{
  "encoder_stem": "deep",
  "decoder_width": 384,
  "decoder_layers": 7,
  "steps": 11400,
  "batch_size": 128,
  "weight_decay": 0.08
}
Rows from block 3 of the image encoder of a small image captioner, named by matrix and row number. Each number is 500 + 40 x the weight over its row's rms, rounded and kept within 0 to 999. All counts start at 0. Numbers have three digits each. After the name is the row's rms in percent of the matrix's.
After each channel's rows are labels from the 100 images, of 14976, where the channel reaches its highest value: "responds to" is what is common among them. Only what is clearly more common there than usual is listed. The data: patchworks of several textures.
# c30: last pointwise conv (encoder.blocks.3.c3.0.weight, 256x256x1x1), inputs 0-127

c30.8 096:489543534488543520495501517504469527523455548502499487488504501496570519561514507521481519495510461490487490437514548491500413497607531496529534449571435480453510546528538493456509499529505475380515502545504509472488501575539542472508502483498455485446448493520431517556516477536529529525491452524519542526451472499438521563601494461530505526470503463451545562538452482400485531499533
responds to: labyrinth; rings

c30.139 090:528487497552492495544428561515527483460492502472527566504546468496449499474502426465512481497499472473512501476501474554529449428425506513491508472526524498485536470498479451535559473433448494448521522489497490408524488455580512458473427454455501525540473589532450473513453496461455514499465507484513516523477429495534467512511559438496445507448534488452495473431539512510513544527435
responds to: veined; centre pattern: veined

c30.102 099:498490509528495519490477458575515496437495519514494496565480520534586526515499459490515487456494458490541523566526508548449485409506569427462497512543487549512470468465553487514517435529474524534581530536449498471554543463485529517466504508538470422493459497493436512525510568533528473468506410535515454510654519562581514448521523543478547476506505496524477450507606551522506549522527
responds to: furry; rays

c30.114 101:507535569456508464483548457480479471447543444521523469510536553439468539509485508412471495516469515515467451460557544583517514501541517432483536417523487527546496516476494541476514525479514489522479476503494459463494516469491434575517446432590555441485484504437456510514588523505471526543553522535512471508446552491503474552478447467481483545498411532506562495524516455537495547501524
responds to: labyrinth; rings

c30.94 096:562481507522532422540550501487480493489468532494461450454467429557421513514510476495532432555523504502504513505492537467540491547530501450456471497461524461514512567478543446514541571474475430478608547545518483507480452498391530510511447519527517542512587520526498505482534560503512457487508470532428487451532562535442525518535432558483548457584533493576461515449445505491501440515499
responds to: wavy; looped

c30.181 106:533463605554485504461524473516503468563465466468524472513468511605530549561487536557493518512464500507518483546442556506545511543480513464461503457485541537551553462595526525488507466487517493515463522502507514571496516529417544527511461495529432577538539497541452522564505558475505458484498405438463438435471511502534409484537515414553530512497472556495505439517556471491470458540503
responds to: camouflage; furry; centre pattern: camouflage

c30.202 096:534459484449468515534495522429500582504491472516496497509472573530517482473469597437570465518459506574461468531543491514577498563527463497545535435536545510547459507540495521509573511553478437453424514494512522428498432456552501485447517532487544569480529491505478438571454469505497492509449455514467460600465528496576520471517503450446508463531491514516547509546508553535472504470497
responds to: spotted; dotted

c30.122 106:479505464461498482560476490515506470503489485544524441545524456533478467510498516570493491506493474475503497492544450550535505471541492472485508471488533507540488483463396570478486468528545520530607475497529497511450437466470489463499490508530552556459473519455453523494454508503451503493511485449498472441434477448512489489465487495475519527517457517489381542463486515451521454488507
responds to: furry

c30.110 107:530456571499488519578474523516437477471471431539553564463533487471501513484569538518483473504515499463449477545543506490567523582462496545548498461523491544548398466438503469432499536478497522475492474522533467548491463569524529513491491509535454485487536460558425488526448556492513542493522479523564512555499619587475424505584557497482548516450605498511534555540570499502541462512507
responds to: rings; centre pattern: rings; looped

c30.27 095:494467522478479490510459531569443507501454507459443500517646551495459502478502417498482463457434540488533575475524554476549434582500515433422574465411484541548486534412547564561545579413452531476473518466505519483471527494472519480504482469504506518434536532500499505449483441515568455577564468519475561597493557466547492537513503439538512504480481444471510520589510561435463539490488
responds to: crosshatched; grid

c30.46 103:572511515529542558500418505471511540544417491520502506508518550468529463515500490563512504513491549529538475464511506464474504562554550473491511514535524536528468478532520515551502512464510495568518499457584490549468548480490479553458468504488507500540485533496436495479426475485442430551522491540493518454383443468532467442452558513561498488490556501531534450531473524450538512461514
responds to: camouflage

c30.40 101:449540538482498468525447485535522521490459474498507478486500548531449504535489530515553435521484548511496500498482479513447449505496504518453527521439476496536474494498509463518541552524487453485456513531495498413475573499519466557594499440468508452521494458530500488424449493477509440594503481596506516486526473516484484425493553545483552461454565486442497439534511567542496551532477
responds to: rays; centre pattern: rays

c30.131 101:480492477498512500515467490481467518441521498516521483489517430441474497546522451467534477458491531478464481517487509453558508470516498503521481496491541521505492446520508534500546475464506463525422450482513487505536474527481447544477461525472485505527485468538521495490433535518568497545490435533548489521386511522490415472481461455510472511477495418549538583482525533437526469507509
responds to: spiral; centre pattern: spiral

c30.141 100:483486495487534463558490504505523517522500473495553504499525460502533501537537510498525504471526514477453479443498493481500542506506539498562471470536563486520537533518565479485453462543491507563508483455537462548582484447587458489501491531467452552569556469515529498573511530514454526457496533514494497473529449549564447415524514516587479493470465531380455536519481545570456581529514
responds to: rings; centre pattern: rings

c30.50 097:509428495465494520459523513439496576479492590474407498542442523523473504485495505519478454523500505430479495466492504480454507489524524496476429560492451513527510498487506474417533469543481544481479516502495472502510467474570478494474465480534479497464567488474474507481515497469489590494532497508582481493416478515478539476501497506480505494531433546468460588486605470461524452521454
responds to: cracked; veined

c30.108 099:542521529510485490421493532491476558492465461556524566422500478517513478487545486533559502517524501542491523478517508432522510565532535436538541485493495451485479541494545494473464571536462520494478603503542520470520444435478458505500507548491525426452553445583464525474498608448527464501490510492494436495517486504504470539524546515531504520490484439444548517541531468432528495525505
responds to: rays; centre pattern: rays; spotted

c30.201 104:495513503474569512529529441468557523462405474460464516519494501403536520484486449537478471452494514507531553544447461485462474613468507507529419523469544493520542615475500504500515457533490473511483519532549534554492485428510474557535518468535469541588520513481518490485513552456535514540477536543572542553477550489446492540463464518465509606450451452431509560477533502483513483471545
responds to: speckled; cloudy; triangles

c30.176 109:509429450481509476479525510486566474478485500495512546476536497550525502527470483435475470476484482496492495495464514498464521523495489545469489519512492509485453503478448497568523493449419500502524481549471512448451576507459398491486518491507471449516491466504426438549518562574480475568520563480463461498577446438514504534500502523518549511426464513472551474478577495509547526445441
responds to: camouflage

c30.76 093:472519470477547446448544491511504505503502533476507520435430442447492455511458494523491532514479499451528526528517478492519489517508482522500453468491529493526496573507452555462462520486456530485417461547423536454460582428559506479515456580517527552475531521389462477518541450513484466455479489520582530494487464508476510562515541539449495534460566469476545522461545498529430510588512
responds to: spotted; camouflage

c30.187 109:547480451518487552559478514479509532497512510504498463515496489464455530512499499490551501476482513523560472494480474544504484485511519515461494531456536503486474484503547512508505521465504494619486465435469469552508617490470536527528511449469479483529520569425446544509629574499508456497496487524487457525497461509443525500514442514465446495481448530495554445535564515477508584482541
responds to: labyrinth; patches: five

c30.149 097:562558475540558551545582482464464432493492553550519470431620511478479589558525491539499562501562534509556435538541550417487533492442511541525496523474522492558492533580503420526464513414511563500498494489451462470481507495532520515495492469576520520561594472491474565465491557450484500493523470550497584547441488530524453540485518472535514515490459525477518469504553455512487525428499
responds to: plain; scaly

c30.9 093:446487492426507493459475480464508495571434498496526476456487475414486496491477540545489497483481468475523506551570449425531443488544506511502495540499512530496506456471548465489430431496450413477483547454446532476575512453578533579491483525515524467543478510548519504432448509499555519524489492575589561476528442561569526510507546471529484442632441558498507504512490478447538468507583
responds to: cracked; honeycomb

c30.253 095:481525548451527571536478513559543499501482466564599480508480506540464481531498499507477471611501436488508514420510453450540453523468553495614529514500531495510489494462534497513475556412518505510456539510547504564476531511446496473549501450529442464479537473508552581420532472441523503505523447433455492557524542495488484488535498548509542529495492444498527488507467615518595510548542
responds to: triangles; looped

c30.124 098:499527501531509492488479502475511544457544496507483514470496454430508502488564531499485433508520465549463483443511522563460514513489549463475483478461554563473478501452542525503518541523532476474411507538495489488484465529502519457452448482537447558478594516517503498439526514539494518498479522504542520479519532435531401589507529535493523521502638535438546468491493478489495552468499
responds to: spotted; scaly

c30.36 097:558469524514538474514544375485442561488493469479502474532514408540541524480450452459523537419617594499511508554544474566473503536578568469410470455527561580504602431507469434443467466523480465528513469487502534463479502526519501602438519541503414520541519500476461442487497516455462532596504499484555525494439443523498518454512476477510510487516498445475446455491482518439507518478514
responds to: bubbly

c30.20 096:448514547508474515519482438463523528527532493451516488558504540367497496499555467494575484460483467471502475486574438552518514537492469505553428524502538525524542465535525443472498526464507524595480534487476467473543507464553501515473532500586461451484501467538487509478504498510537603532501486601422564600506455517464542457450525499538504509494495498584466519505463538482547504516428
responds to: rings; spotted

c30.19 102:485476496474491466528538503507485477446453503472492466487514441512511449473479469493483521494442422477422495505489476512498469461536515493459497490432455523507498463554413482457522465497506448579528529500459483562519489485621485549469483508542502480493533481527486526501466495488481533544557465526491543424542406587485538505500482535476539494450505478458493477504506568479528524533445
responds to: marbled; scaly

c30.112 091:502512478455506569532532522461487463472473479451504578506456508482455546525486574376416505470519544500473436514509497513471576567497518527591496488602496557435515494468452466578495471456489546484484518550460487487504442572461456415463490505476523544452464502545436469487559517531497464458528445590498519473528472528510599548503469502537512479504555522499517511437432492462427480548498
responds to: scaly; centre pattern: scaly

c30.74 110:474485421536512516505476502460471487526529485498509505460487510482472495513481497470472506496503514521534488477500528553500514478444525478519514478510473465509523469511498504510501517548495451481511497491538586534477699489438481548522430501486556530529488525512452458514594582595525461410533549473550546546459534479504498473515492596446506534487509466525534448542507464542452444508532
responds to: rings; spiral

c30.12 105:490466577550430512527506482541516509488528514501467477539550497466516468464453551516462542491417492599493480456521456525509489542588501574491518483481495531545577502483485516508544495523538508497527534488515471561443457542645509468522464476534599557511503442443567461556481451575508484505542500551441496449493451525478565451527464455471450492512524543501497531504539513532495533586553
responds to: labyrinth; rings

c30.147 085:363436467534473457465474529557506448470403590489488597505527498521524528534458520485467513590490523420520454501532474488495555475562474555329551452540460465553386519555546451492473558508459441537588524465516494489510478493507496480450492443481527509436536520465529447522518508541504504488510450581504504495484508508492477529548478443484456452427543495550466509455545462462461470506475
responds to: labyrinth

c30.91 101:456532583558548500424495537485480498424554540466520389507468512525455551495453487493490580516518549455501453496541472406488490525475497517545491461502519520561519561472531508432525478509560484514494504536550443512515479476539530461492522417434451447515473463545474458510520379504532521465507504418500493467490547587500457442517472527488520469525545538529518504409461469507485493472477
responds to: rays; crosshatched; centre pattern: rays

c30.182 100:491469501561481495478528501532466490562464503532491487523507533547533532499478501470516481504453526464472455486495515531517539513551511470477489478594451516508487487504501590454487486499477494511480541463492511510460530527565525479485483482508514472608503578560533525514526458553460482467521556536542431497605498503513499521458536540540491496508494508413578540468551526475536630488455
responds to: looped; veined

c30.193 098:519508484526501521457456535507475539482490481474491480519497532509409484522524573541484450494484467471497499485503494510519506522516507504539565461497511513522484558426493442476449541528415460506502506486490560475567451411495554473493525469509501558478428473446453479536518459429522494572512519502471555550486558470452541489519446556523555529533521458468556486545487522460525436473468
responds to: mosaic; diamond; furry; crosshatched

c30.79 106:519497447503507492490540505458517533478569465550457541444500452483549513532525472444483541486477471514447537485537481458521537434528372546526523530514570471507455573522556471545472519540473517511494472573470479524485534553449478484467540530485465495530568560555505546497443513572593523455512492457530507563506465521521500474516532505521581476518533455475511507519466516527573565556528
responds to: labyrinth

c30.157 099:563498550525502478487501498457542578451487508448473469510544510556429537503600555520553480466423471449605500532549518552480495508516479577495535503574516467542428481518503440429536424504542428460493488480497478536499448426481488501465513495483404468503498479537374530508528533522502510484490495487515468529557514500487582551536472463546506497568548505547523486491535505433487512490543
responds to: camouflage; centre pattern: camouflage

c30.113 113:477448508487458466429459524513479502430510532500543542484510518535486550510427458452445467506549508434460488517479484384545455511517549524561438531501520473496477459543472512546541538486438506476486480487497521489448406488516489486434463473469489477442477495549522488488460492469535583424496542454502446593403452492484448494544484527541477522565469561491464476509419518431524422520537
responds to: rays; centre pattern: rays

c30.103 104:557504559524529485500546522486544504530505521541524473572503427423508484515496505477490528513497572487505499499526450547522483507542486436456515491521497548520440535455516467459482499546437553531553508480577543499497452445499521539490499527552466536524480532502499416519472462551491490551530488435549476440490537504501527529532499492528509511574446537534413555495541467543523501486519
responds to: spiral; centre pattern: spiral; spotted

c30.80 097:491522485500505463437544548512493442476504534473433463537544524444505467499524487451400477495491473520510530527551434470493501481546477459493485515472531522569481492456563488507485501545475502557534501502472465537520507476497459533456538560437509524472530490498581493473538437528527463544499581430529543455446499485524543508487564477459522456472482542474564480470514490491453485515501
responds to: mosaic; checkered

c30.234 102:494489518522506492544418517483479507561506556514526511522495489511479469547463485534406502458584503503446452451467483484444418484526468481518522537497497519445497487548513511496537520479460462508456469504498423514466516518530453605465478518555430513464510467520488483530590561504566515491535502559495450538465553530534472499457509475513554495505505440580539513519488476490500468452505
responds to: cracked; cloudy

c30.47 082:534464510548366507559545535447579475565524612567533549508506438494499515499466498489444516522562564481529491473572514483540478484451476535499515462526437574525535590548488592593482561508481505571527486444478511475587519415457478537530483542461472538508497511478537516487525504542563443536512522540468486452526563497533502605470457532482472497457464485519477518484469483425501499472508
responds to: triangles

c30.239 100:465462464450419493514522497458449454491447478559454497531487538544495502497487476470488516454522401512510515541517463522470519519497489532512510483483522496509462455529534517497456533478472537549470482564546476493538514469519515521543471442526554473487503536483557607469520619480508513502514501539517514510513566496507487501490485583505432526459504419493503516463504508425473520505481
responds to: rings

c30.214 099:514544513409539555468545458499546415463521487514502562436505442502501471502515469483528543517456596546474451470411524471497464475509451537429554428570475442540533488517494445495545455548573451457510495541439478500528424455499462455516507554439441514506537500423488481535511510486482456564578504460451401499637561516496524522508442499490561477497493539535528436458488567486460641480528
responds to: rings; spiral

c30.93 084:414488443457525603458514517510451500530479491489485396508484457446497510507462486486483446491481443566596504455478578479435502441522476541480498467477608483559472491545573456482567413465528546513491449528589561473485464505492470534527486459462598537489450521458486452554506553473408526460479573545518517507508549528506420531505530518551513485523490467513539504442507472501512466447502
responds to: camouflage

c30.55 108:469510434546477490502428479506507550436450501527496495501440470416479467432495481479451509529468485503507455493485460499482497540483529519465511483510548463513505541458523487531438447496508445522592510495512483414495546479450489506516503427568428513466507471455545593475520471440489467480536520481493505394479527513530540461513459491485469471471458475469505544502498578565513474523474
responds to: mosaic; centre pattern: mosaic

c30.60 102:494466486405507463464474522535552529533531522540451523532473430470532509575541465490452566464468472533530569535487455484470487480526482506501430517571574478514477564517466470517550454463477513503461465451468521566454473515559470580471548481481588547455538587508409469480501532549500524477511498521506514529472523499454476467475535439489462499467436395442555552526529511485452517587556
responds to: looped; rings; spiral

c30.248 098:489455483397480438538462520502458477542465534488430500437497445516487530492541488439444464529466487538524439551520459577477454494419475492486489516519473503566488469479442472466451479530436515542472483516462534578544507413470465512473471522513532501488461519511450491507451521440417467521609468432513496489597565500449477499413497556516568481458470469487454472448457523495480572493511
responds to: marbled; rings

c30.64 097:434519534476468589574500501543449487424458524496502498517477504458470482568574458573538414485491463498492537489472492494479537441510465558510510508495521525472524538471467573530435494494535552460518463429518541538466561548500494506461461536477541542502538538470541553504564475462511471517477450511464519555539446497484495493531480512489461511466513505512468511492488464535512537465462
responds to: scaly; cloudy; spiral

c30.198 096:488504441538508489519456521543497485563490541551415573539513495492501460448462529417507484435468494488479472484526542530499495468481517457512493551504547522462465521503487468461533426511459516438499453465543519525543471510453518482533487541492517511572520517605531576524497445463511474458478440522462464545372522534467503523512476458516463513555519507420430506577515497552557482460490
responds to: rays; spotted; centre pattern: rays

c30.101 090:490478473448522440517494565523505543468479482480456509523496563476511568494480499463504490438417508460499492537451531556543594484505530562528538455434465475504539499519544549523506458570472502550532430537542502468541522429538503505544577447501592491468511520502538510514521490474539481404527435571475511565462479505441482588524513522488524480443423435504487538493532533441493484509531
responds to: grid; spotted

c30.178 099:498503548512464529576543457535545561531497520483461492550441476538472439474504510555503471486478480550518462428505464470516486521530488518453525509453551544527484420516542520514389466488484513472475592556454499544493502491548540517512531505449498513525519457466436485476487468523461520571497467539471506477517563471428470586491523505457579511504564582532465500504475556507452494405488
responds to: crosshatched; rings; camouflage

c30.82 098:563549443513474511499606415476478399475473413594431474478388439507515435517453435461419518437479458556523511480525531559377508500502600460484564513562498513583545536490524504551544476537511517469446514542490531472536505483522466460582537489457497595509497465471475470442551501478488480460526483538513489486524515431492463554497458490583511512525497581502505501495490521474496482483517
responds to: labyrinth

c30.88 099:519504530405534556500530545457498522467537568529478553497486473477476434534420472502510545494501504550483563546551510561493445513526557532447495519525478479465596411473518403590484411486553514494453484527548478505512482526529561518525518541522529477473546531418468562449463522486468503541488549514501514513517510529500494478515418437500486509488534470469565540541507496450464525504492
responds to: scaly; rays

c30.243 106:531487475495480532509455503494539459494476491496465498520569523522524509490482477470539545520482456538559550473537539546493529535525528486464471491480540459479497512444517554541493531533499499444555546483537512518519510525502508496555494524479482506548438597508409513501487513503499531472443459529488499514535442490478548527526518510442453524528461477563499569483486480470515576444504
responds to: veined; bubbly; centre pattern: veined

c30.78 097:543595572474463508498522529493432526528498542507488456439505558479496532491467592508514511518438479412535510577517571473483510533500468461519531515503470514509509542534480519525542495486503493560514470575441447478484494453550576500544522556591504537630612518509447509533486486417440465435452514509546420470427520475488524469519501490480454495483535511495422489495508477501478496566452
responds to: mosaic; centre pattern: mosaic

c30.11 103:522497468485515540529493515474492512481447495504481489454479513529493482488532487522493537511473486558581476440545524537550447490529468531490500542519530499452519494536502486461457439500522489481456504467481515436493581500460508580459430438426497515500435520368502491536523481562529442573555457505585545549533423488481542525625514468507477543544488539488473423463597518461480589589474
responds to: grid; spiral

c30.106 100:482448537480503553501485488548491576443479448458575503518496487545456488479471440468578535513518558465447530472492520579492491495519555449497504504500483495478469458560480498457501484479504513500449458506446507543542475432547484509481562540493525530414522513525499531434423515465456511483435576623492615485465479524391581528504476450449483495490455499481527486501560462502434479491511
responds to: marbled; labyrinth

c30.209 100:474560470480479465507553512469495476516490458462544435525469519480556541534479433559494479498445549462417517459544432523537531537526488481516555465558539483460450537501564493502433441510556574501500543490568485483496484546544458453492453491480503445458546566453463540569547529437528516491489477529573470551456520455480498464495447523500459500525511408439570527449502473513443564507497
responds to: bubbly; cloudy; centre pattern: bubbly

c30.166 098:473504431552517573489511466456503505541515498503518496549489505466593462526498416505484440513485501461482562539501505503499568476465416503512424434459441552525480559558454473485520457480557497513495483552526523524513479511520524539436504524560568474508461519446450474455475458483482488492476496509492518479476421521578520537431439514501444476497564514452487479629449533424563516519461
responds to: mosaic; rays

c30.244 097:506516506443494473520462529519491446439497480518528487508495456512496494430478545477529488500488518489469506527480453480515454472502473478541524492498430552443496478519482507534501506497510521500501478472516561462461550487520563445478511481515513487495465466421493521436514481563450506497533468520486476498462488426483484587545562554454453539484511434640492578463492536468506479522464
responds to: rings; centre pattern: rings

c30.140 097:489433580501527489553497492483407478436507463506454553561520465504587509507526522502520505487461504539510472537483557510482512522460472474499540503479622494512535481482463490458482463535509473516544531507500520434487504506484513442545514455528502516465451504414430490522474471518496480471503522503509448446414393579536484475490515486445484482449507483430509468508507489501549483491471
responds to: studded; camouflage

c30.109 103:540434469493513490463502494526411493442516446526475442587510549620470521468474499512506478449511504562488539488447522459525497548531511509478474530537492489440502490481515515515503491540524477480509479493463501555571497446481560522499427464455516506485545441518466516432461505542485577484488460453531577546542481470491467504522572538493526472516536501477471551501531481510496469534461
responds to: spotted

c30.25 100:513527515521424444437498500504493499501487472480433538544514487484505452494511531505541476491450462524470496545514453433469483508526478464532499468483475519549480559607458537462496469511473437507529537532496563575461537458537512539478522538569458465549482495470526454546512444498478462535470522480511493480428495501529607537566494509444573529504440584479476514529429489519476549534524
responds to: triangles

c30.170 100:491560490519529492509535510550569499467527490517576528502542523504517434517487495478496538460532419520476474467469461503444448529464534492445536487451448508466516452474503485513526480520515521469492447502511476498466468524483422525540601511494577395496506449462550458515550450479453496537443549464517567515478472521520536529445521499515576523504501464507458501525481544533561411531494
responds to: plaid

c30.255 100:581509431538489491495513547505537511568522506566579504485546513452533516603462507466513568463513518515529510492514494514512497515549497559498545561543481470501512473473496533500475539514497472518540481479487493538535565475508437489533481552523493474543537445485496515468499495554497390565491506440487544467567579557508536457526529529552543493484566531542518515433492503482522511513498
responds to: spiral; centre pattern: spiral

c30.90 097:493591498587493462562515575526483547491490523470441515408497524462505583487554546499455505423463481497486437535494509530464481457533557500525539486439461537482632590488556489564471489467447486486491457491459543531498543564517534501486502465546566487604505491523506539493443546481476537496514500481535500451472562506549523582482573475554522468520521537456530463518509575472505511526440
responds to: camouflage; wavy

c30.35 104:483504525490465431474545498493531484518548469476527542441500403493522503440475505493502479453503517495443518518551465474526502466475538485455512472542519501531528492404486549455492517468468520541564517525519497519498466477457483537535499459595574441476472454511474478495522559503512511478511368518553512554473473561472491544477573549530481514509548457527492552528466472526506504540506
responds to: mosaic; cloudy

c30.151 093:515463556461488492522467585455488548430555479558492499546537487519538433502605498484514480452416529551524495436508468479421458535467494505481475593502507483479457462508496518415470540467512457445489505514485531514492433477482492488553519498578504421548449505539493526536520501477529494559486566450519556551528448568529493527443513406526493544494458453465422463508512549513497472646468
responds to: triangles; spotted; speckled

c30.225 098:474555562593538507472445535495508511483602476459606534503534495535482522426561459521545512480524503484536553508468440548523533490537579529501521449440506465479516530499548499499448539543474491420442433452553487571475569576520515461545556437427499508552569536493463551466562548499528508491454540539493516499455531418465496468514514475538454469551473521526525530487488484507465509474423
responds to: dotted; bubbly

c30.211 097:486530477514552536565518526438470524519507528485459494510554509464542476508496543559531535455492428595524461510509489503472481487462554538489476506504532485555460583506522565425432506535492498482478474520546584593568503465558527480485535492502499516497519475492520479480463478452529501545495525470503482426463495521489530509462544515477543494566545504497459488542493468546520483514459
responds to: mosaic; cracked; checkered

c30.148 106:426550503532563495531521495534417467470553504497524514406422471470522508491490458577475426503516518437522442502564464586484538503515466519498420487531535531467545498546516566534520484487520554580442504533445493489613464469552489471453476473491515443472485521563489508463470465500588494451495456527466510473470541496456606496507490533576475552559478470565521504533553456539490413447544
responds to: wavy; woven

c30.30 100:508547503554479451436578483504488539496526509448541524473469478512512506485439549492467462560524505511479484494498544484560516529506488513520459500580536503501541564431461514510485526537528527489512545480526498506499468462493472532539494536492393453489463537507503474464462517550579458516497477459480486492470556444471464413493503543475473488509500427501472422446524509513490485490512
responds to: camouflage; marbled

c30.144 096:471545507477553479428514444471473465494496487440483470501517465422532584460498537519542463487541471512553508477557440476544502552494521438583489465504477554481495556454531471486481480477507476467518514514479520585501460491518443563587508530553515522480548503436450434502504490530501479531527546502512474461513473560495562585427455560470540500502466520527526476495553476458460483570487
responds to: triangles; mosaic

c30.171 093:498503468502536458495471485561544562490524477547510486496509504486505514554496517603531519494515515503533498471435472500471506526470468516461466505453517432485480534540499475470438462529491523538481438489554538475519472489543574463486471484466515494444533474563572499479476502548500514505485522507557491629464611540534421542454520520531431549490498475526470497520445501473449428472515
responds to: spotted; centre pattern: spotted

c30.135 093:454536480514436404527566549497519539477550475478512473527574560527510427466484516480460521448564521437563449484536455419562407407517642475531446516522529466558571455463571483593543349498470424506457546508464469483513490481496520465565490497500486552504545495492486444516547497470499527515448499483494456557448514523473497467477480576544529497524491528482514574476554565574511505497448
responds to: crosshatched; plain

c30.221 101:497500509488458519452499411539499449475514538474474439546518474453523512500439476476525441477576545495481464512546535493533422532440459514490478516494486502484488461474474506443464476498439511489584520522540517475492556503510521490589509492613492466517493483433502499537503528499492513573460494464446481461605591444470533534496463541491534441532438490445530583503473528451467501468511
responds to: cracked; cloudy; crosshatched

c30.42 101:534465551479497500517530571449480491511472511550528447444551496474461501488465503420484518579545501535506471471473533498529563527493540466549497456482535461519466506531516486456540449486510489471527535486505525475491510520454397517526530594584452459507455437518453434473488469542476480470579571507498614481598524508550534476527530511529486486520505571508534541463509495509567475581532
responds to: veined

c30.67 102:499458489516506463490488504487496558461494490541453484476521508489501534498510552491474498477525516475517476404499487504456520499571509495523413560489480566518508463489525466480548488536496467485453521509485467539531472493564522441545497439476496501514509565524483514462542442477434519481558531497528517468468439471523543481510532490490485512528448447557464512595525420534619490504505
responds to: veined; spotted